Weights of a small contrastive image-text model.
Model: 2.98M parameters, 24-pixel images, encoder norm rmsnorm, encoder patch size [4, 4], encoder layers 8, text encoder width 128, text encoder layers 6, text encoder norm layernorm, text encoder activation swiglu.
Training: normuon at rate 0.0099, 11600 steps.
Data: trained on views of escape-time and Newton fractals, 36250 training examples, 41.0 epochs.
Rows from block 5 of the image encoder of a small contrastive image-text model, named by matrix and row number. Rows with one number belong to one neuron. Each number is 500 + 50 x the weight over its row's rms, rounded and kept within 0 to 999. All counts start at 0. Numbers have three digits each.
After each neuron's rows are labels from the 100 images, of 14976, where the neuron reaches its highest value: "top examples" is what is common among them. Only what is clearly more common there than usual is listed. The data: views of escape-time and Newton fractals.
# fc1: MLP up (encoder.blocks.5.mlp.fc1.weight, 512x128), inputs 0-127
# fc2: MLP down (encoder.blocks.5.mlp.fc2.weight, 128x512, transposed), outputs 0-127

fc1.327:455478481527496507528480473506458457535509522484471480577523494473361495498480487501543509521332517468358519579436393457553492487424394401461497450444468522536554522410498591462534476543523486526572553451587550486560458550546472499510528456494440415493422432464482509552525587493484519592476459504435437424521558551502487487475433516497486490497508490387442509548516444430534521449468
fc2.327:534636472493487512498548570447390479423544474445436494505430449422547457492589460531509570427549525519444553571447547487455454567441518446472462475493544539522513454457444511450420464535567578565547518524617514481500606578574530507461536575483494535502564354509484456533500501566527485452544502492542548567570519523404485492512526520490502472489427459406471421503545479515526448456473
top examples: burning ship

fc1.174:490406542481578444458474478435482456504460465472519501464469477480428531567446572461509527515441475527515477380547426510526515511578552430583541466476516573580506554504509523564464558448496463518498474340464611433532440545519405480515471454654488504556498529454535437403467509525574406540553453448441555451494511469460479411441454526537532518491431498445494509480572491476507527479544
fc2.174:504294495515527537582516475528502490456457511426526449542532539497458543549412477458609468593438424601513501604549494473504412495532478454461447460468571467473537507561489478523501427527594478445543526473505528501508543561373593532494410491590499516535472518541519461456421540506486450472526521432511464460520563506484532457502474482539380521521431480538578489530567460510540514478525
top examples: burning ship

fc1.219:480590565439450456571509534505446560498606535490429486462541550507510472584523522601546550528515472538630439458499502485456549500451506578528524470469540496453433480520476479576510575519498511447545487594531563514518448504506456537441644565545482427430550511412480522470437591470568563507469489506549545510430635557469531449491443476472525493514461515488552585615487496533502575496480
fc2.219:466558483535490457485483409561456456550483577448563497472443469515518481527542539536448444550507515580572495455560526496553521519517560531478394424526510542513533477499517432472461536490521437523431460422400449532484458524431497480580396557573374489601541501465598509502440471407537541578572487481475498501559397500503531543487436542429432413518509476495404573403500475489502569476528
top examples: Julia set

fc1.446:533484532491424415479417451440510515456451571449495517534527373498537517527483493559559541599502416530552505546433507534544534554515439418490522512451571482486366548486554505565449533406585509436555486494487489478373490408554487540499518428635589603468549478452439558522524484528550472427497545516455486510475473584496492457472478490461473514488462452504469424458462473443429497495550
fc2.446:439458610516507589526504458441543466440485467548559481550450517582502427553455498465532446578496466481485462495454432527448475502444382545510576543538499455444457544575396591507532410495521461550543511600535487517494481512482604542544430508487477438542421527506532568456383452524515550421530435562482505535454528467504465440501457504445453493532486510524493521510393442598515395435457
top examples: grey; Mandelbrot set

fc1.233:487443412480534523485452455555519407474486489606477485479549467554498426503430525520446497483476525607509479466565379516598444479425484464496456438418522434484551602483472461421471613473551389455469429424480516474508565495509452517498446530528511532542484551449507357453433469577463489543470497532449519453517514439502527501544470526582421455561481408507518511439556453500547569479473
fc2.233:487401483549583460472454483436446442532344491449495473543467519562508481485534523573491527555466454542525438479619506563581526544523492525526493503501608431499484537531501528519555502552549505519559445431574600422521507543512534520468462489485495429508501514486346480464496532430449515467571444457511546454508460462420415506487470561562488542493444534519489444574572530562517369501585
top examples: burning ship

fc1.207:438513466508463498555434482490486523480562513561547595442619480545528510500529435526455486502454444521488414532538502453493462520475477467495517462565547377442506466528528459564492452463543438544552517488486551607462499521583398401575523516505425532519480410570489472481597433586520484421481564401604518464556556390388517524483427488453477592577497509494509474502511505491538464502488
fc2.207:577385496556492485447455515489585410454527505516483482465472460424528500471509477613478422463488358596463497470477507423421473537474535439481462580467518598580498509517500514436473505438495513514549466432406510534476525541515477493497485428441479480410462461485477612481565607514509551405469498518618495488435534512483549595543547427494504556482484528522414472463489515526459578439506
top examples: grey

fc1.249:490435569482500434446541517560488453507474519482503535474546517464538555505520407473499499577543491597533508504549435468578478507478558462552471514444428573518456558559463470597593408478545531569497561573429468567575464526552566542470569557465499567597453429522470586501478516458521477499398497420479468503540513469563517508543596477522532433547587459552446543469483455408561590577460
fc2.249:542493489451493413528528510512443496572465478426524526506539541597530493405487454529444475518475434540560627543399464482544487523490480528394507540463592493469503487517542512528610627519563431432480491485569450488526586502571479419508448469453498438564486525591544535528473418562545476445501469510500485596510489516626474526458440425557464590443442487520536534465523446532438488445514
top examples: Julia set; tricorn

fc1.5:445520510490547481536528533513507479441587457473475548446511402497505501562538431453492488434570495585499525468505575481487446532623501548532516486515496511507554478533515533479545583527591531537380468571586514559494630430486511455595557489510507543518514518539615557509552553521509438475500508455573530578501533605485548506450532597493500511457433482486508514656595445426548477470506
fc2.5:470501415491537532508569404473443464524453411441512389490451531504517440604476545473529535548596458431446561531484422530544489557481464601549525524511461538500564533472514507553501473576521537494564537449501471532528424559566602571528419519485486416485493559500533490523420525494427545578456509556514510453502494465494480585586493590477527377524486433485409603422458516540517496458486
top examples: earthy

fc1.265:518518508499482481451474568581621412511548493460489390415525448502589514486527456573520519547445473469552468474420479550501419460462528529512497527541515456474444476613518526578649509560519551538510559451552359496449467495570490532601526511492480452441454537555547498514501503463523477590466521476588474484502545475485459471428534495575404500543511436550449459543584473490548587543491
fc2.265:503443475529491505528462581589424615482521451632521565460596531550521552464427481464467450461451491594553479565529471454549561443544493501561494556520518519487485578382432431555529473457569494471451435443528537444502538551477506555460555480452452542529441549527532546528528461527402523440466507521481446523556566507496550460563416448361406521527560513532404479486486515463500499500534
top examples: earthy; Newton basins of five roots

fc1.151:480481439406507569456454481567583383536518552457405443542440537495504594505405473488514512513558401537443463495508526507480456436457495461474534396480475525414516505505468558463492543486464452451509421477474470488492557439455558502520580475488496467489466483505490507499502494471490537509582557479558508409484526621406422376546557372529453531526569489475457471369466541494439511473464
fc2.151:426587498518500521497455475412452459539472458500568527514482465527424420488529511523518567462436556491470563512551452557431456366491544485550463544471464449552467469532547499547549523490531494572554504483425502456525471579503558456544508537613428511486409534483545431535634544517439510475515531441506509483486545410496475457508441472568440500592476658495485498554533568496478543562378
top examples: burning ship

fc1.140:539460473514512519448449406568508505474560490388538460445524466473451453525580514507554491505496455501417457525587532456483583498474403484500609484578446463522448554535572506550413507453443485486431472428518528484561520569600464542482528451483505509605587528618505474475536520508470548499491491463452478494542512562435462534471519518439438570545579438511450431482647496432581463495556
fc2.140:423519522490530434556434541388675545509503509473460498465475505462560520524451350423558503435496504472558544471480379584465481453455510541534507553578564469480491502519452454510483594476490488425461478488518438496503489536550523493511522465502484557343442452498420575520525468494528551512511519619490474568558453440563485580425544533534520521514571507489543498451513483551511495441529
top examples: grey

fc1.14:511426609402461549605441563512533542485550570465448446494508537524505478485493519535538520511608511518611440573503450512515552537551529414563556618500475404495537521580543493484544539590457510501526490468483487473585475541466472559492558532497427463470437443433471515621471445527448532507426553556455455463519510465500484468424566538447551452489530590504428485573525509466531428589498
fc2.14:520607538510472499416437497593498444489545398554491492538491552492502427442580503526425412473515547516498433436561508584499490498509483519469541485531568550435540462500491522545416429450412463416434474548507467549554454551452424479651462496564544499573495487523462528463551446450461454586490531606530531457535451517551588487547526563557404502483563527476496420501571527519499457449475
top examples: Julia set

fc1.500:516470412494481502517554406549442458477393508466426472519577516518480557509560460555472533507549505520531463444478514560563598560474495430569619549537555514452566516526440482498467456511462585523504436471460489540514472469535441570536542493516482493499452485496528439468552372386558527494557536499536459529399447543521437535562467505552469399523547518508596479436528455550490550657483
fc2.500:543479589508508551481472450493516540524661482533490512473435436517568536500581464514539447471531472419526456483476473401427439551545541560426481510492421418554532402532501557463458556546535463460415594546497529546519437510508523512511444553548492507413492494417411558420480529438491423493580522468514527416498512468556539540479370545440502464501469582466488516566485448478445470491588
top examples: earthy

fc1.278:507511463501445572554492474534471534504465501498419504520509508462399486523439516486567506488569603547561504424456428499457532594511553491522494511535526490516449507501602462463429520539584560539521515468514429411422621515521406503491537603524410570480485468543506501635538575409565523410471552515483434512532483633558511512511457425506429514470506441485489409516523494468497454572503
fc2.278:519499467495471482472406511534521454516415481503486508582432492475522507354436600534550542512517520518492436517413517465382525452484490462521435630475501411447522394515552461458452510538446484383528464469518481552549467546457541454520479554542644433567495494536418510531409566530459527526485585451486576514491464453493582513493528461584536496450494542467512498423536485432515481446499
top examples: Julia set; cubic Julia set

fc1.133:549504496454388501530514392453527537599502536558344508457502463513498516598452476435449495499502589642582451408561431485561535575503502414531483460470536465537488454541539451532571498562522487495481427487531408535472487531489572567460498551510514544536457451607483511500475618501482406556502599510494521492524573463474458532556527496497453515483528476490494482452477543532517576467566
fc2.133:429517453488480451449436442482541500513425501427525621511474542486526479481473539514542480544480454534537517524428505428534518550544507436453469588529581414475526556460451501471534471465616496525519495538594478510546399439503493459440501552483514486440522543550602499517423450517504582533524429468484475610567456469469536605498552476586443493393459390519462469492557407468526555606485
top examples: Julia set; cubic Julia set

fc1.486:507484525440507551518551403492572527539494490444427476556499513489432476476479434436572517485379513592495392468434402416499524549363542512480493426522512549411498494446558531596534502525458521568518473458488424503483548550503507628467531596474433525508542463552542507551533463563442465525504629445589510501533536442487438497503569498550518509573518509540560554550472487451544530486497
fc2.486:495517499437493483515391526499537456514481577472464586481570510466499520513467435557454476520473494524517503482444521409549426489536475626417472597378559415468571503524473539570543511476533471486424549542534413448489467405504458466478496480513574622430473503516614540437477507504526497582517641559496483466461551496486479546444521502517477497571483418537429499559584491515550566453477
top examples: Julia set; dark

fc1.510:456390535487475437590462473582557541527470432585556493569511507499426556513447353490454491402432580540513512451565429623560472549490453468509528466415518460465502517522469482466452526518576506556602388428518468496389393517488497472475512463506484549461458508508537485546466432587505489590526488513449534557449485459440465442452458510568455494580471478500563514485501516512516505527482
fc2.510:481470441565558497469538471426409548528481528402420505525466452507561496551507462443450469492485512485557451463588522517484493522453492416491509569489549468542494436557497493478409525498498526420451408454551440532550496612553553499449458541576587519532506568530472443455461471524517571634611514493494448526495485532488472534492435585585433562448386524417433515486505571545513586547515
top examples: burning ship; warm

fc1.128:459507503518582532530512483573465465480481467494490463469512403488418505576535489474413512558524500558513454518573513519500459469540486472505563589600563409567525467442579422516525495463521457451429575504486461530483545485527601471496478465405607423553516515499571425506473545552482422417395546456602419478516493385436568548442500546489518402559546474478468515471508571510500428471511
fc2.128:538516432557403457460495523462470511516542480464486438443433485530497489531471456531531561472533458610461506465523528530440545530556498501503458505516593612525521410482614502468450475538468576475498543574523517439559437552570399513388384527496545502378511504484569465562561552484544527452506507560577508473417441481391478559462541516485469424502491487429431447529417513496569549529517
top examples: earthy; Newton basins of three roots

fc1.379:574510474528496388491495500501518453463477500506459505430581461467464531568455525458450550528513494646570457555533451495489449559447448480537477470461421463432461458535492502475583489553522493612447506440472423606519498526536487535433542491497484530589480479616596457567473554441480501572560504452531484439436553521506574540496385479475456495515431488528576448489428495491625559467567
fc2.379:483410445420408519457478506491551533633465470522484560533464478527450495579550497539547443456495479577568464493453441463470479410558534450470517569586481461466485537503458518535520519502506558477451487535488558489543435520530498446510513432589517450429538526464635568530453456501538602471551406399440464558498489604493513494529564458488470457382516557485520506625479454520464472569507
top examples: Julia set; earthy

fc1.357:520542557484451459520554454443482507552488472517381438538484498634482431489489541476540543479474474501537536466510478503437480424523514505579500589557471449509480465522531484491469453502526477443422540597624600484433536450388574501533499510563576494522483480483329477561520447516514438539446555483505528565427457531508490495469506505551461443503494353500451469502607489453527568549533
fc2.357:511488436532509524399468445505500540432566449478450454599509525553437477417434494507519529491452546530492530471500510523625557563487544491559609521565442495486543419491414552432520463460375499554476473477452517492619439504514471497555516672517572450470510476446529527469467518490520566495498511486540550494429417506552486573546556502543527509606428540510484455535476474458474543393471
top examples: earthy; Julia set

fc1.274:489466553453530558591528534574445496529492445485508455486503560509417427553446530447537500557525446494577451476557493545549433493560342450522554487613523520482505586528586407487483498543570549583430532443538445541541502486411459446511475481480437441521464436528517496536515489457461513460485549505559403522488405483519537492455566540380494477495436462457539446412584558479471435470535
fc2.274:461485433556523518418516514476451452467558606498505482479489511521486462448427450483494577472505411537455506435492518490414463407434529510456551618604489463474478451477509656478585616531561540511576473532504539497478484550520442508490432518492469479489413485503526538478479539496463543495514504578548502423493502541568463519533439551469425460478585497494433536556485594470647475544411
top examples: earthy; Newton basins of three roots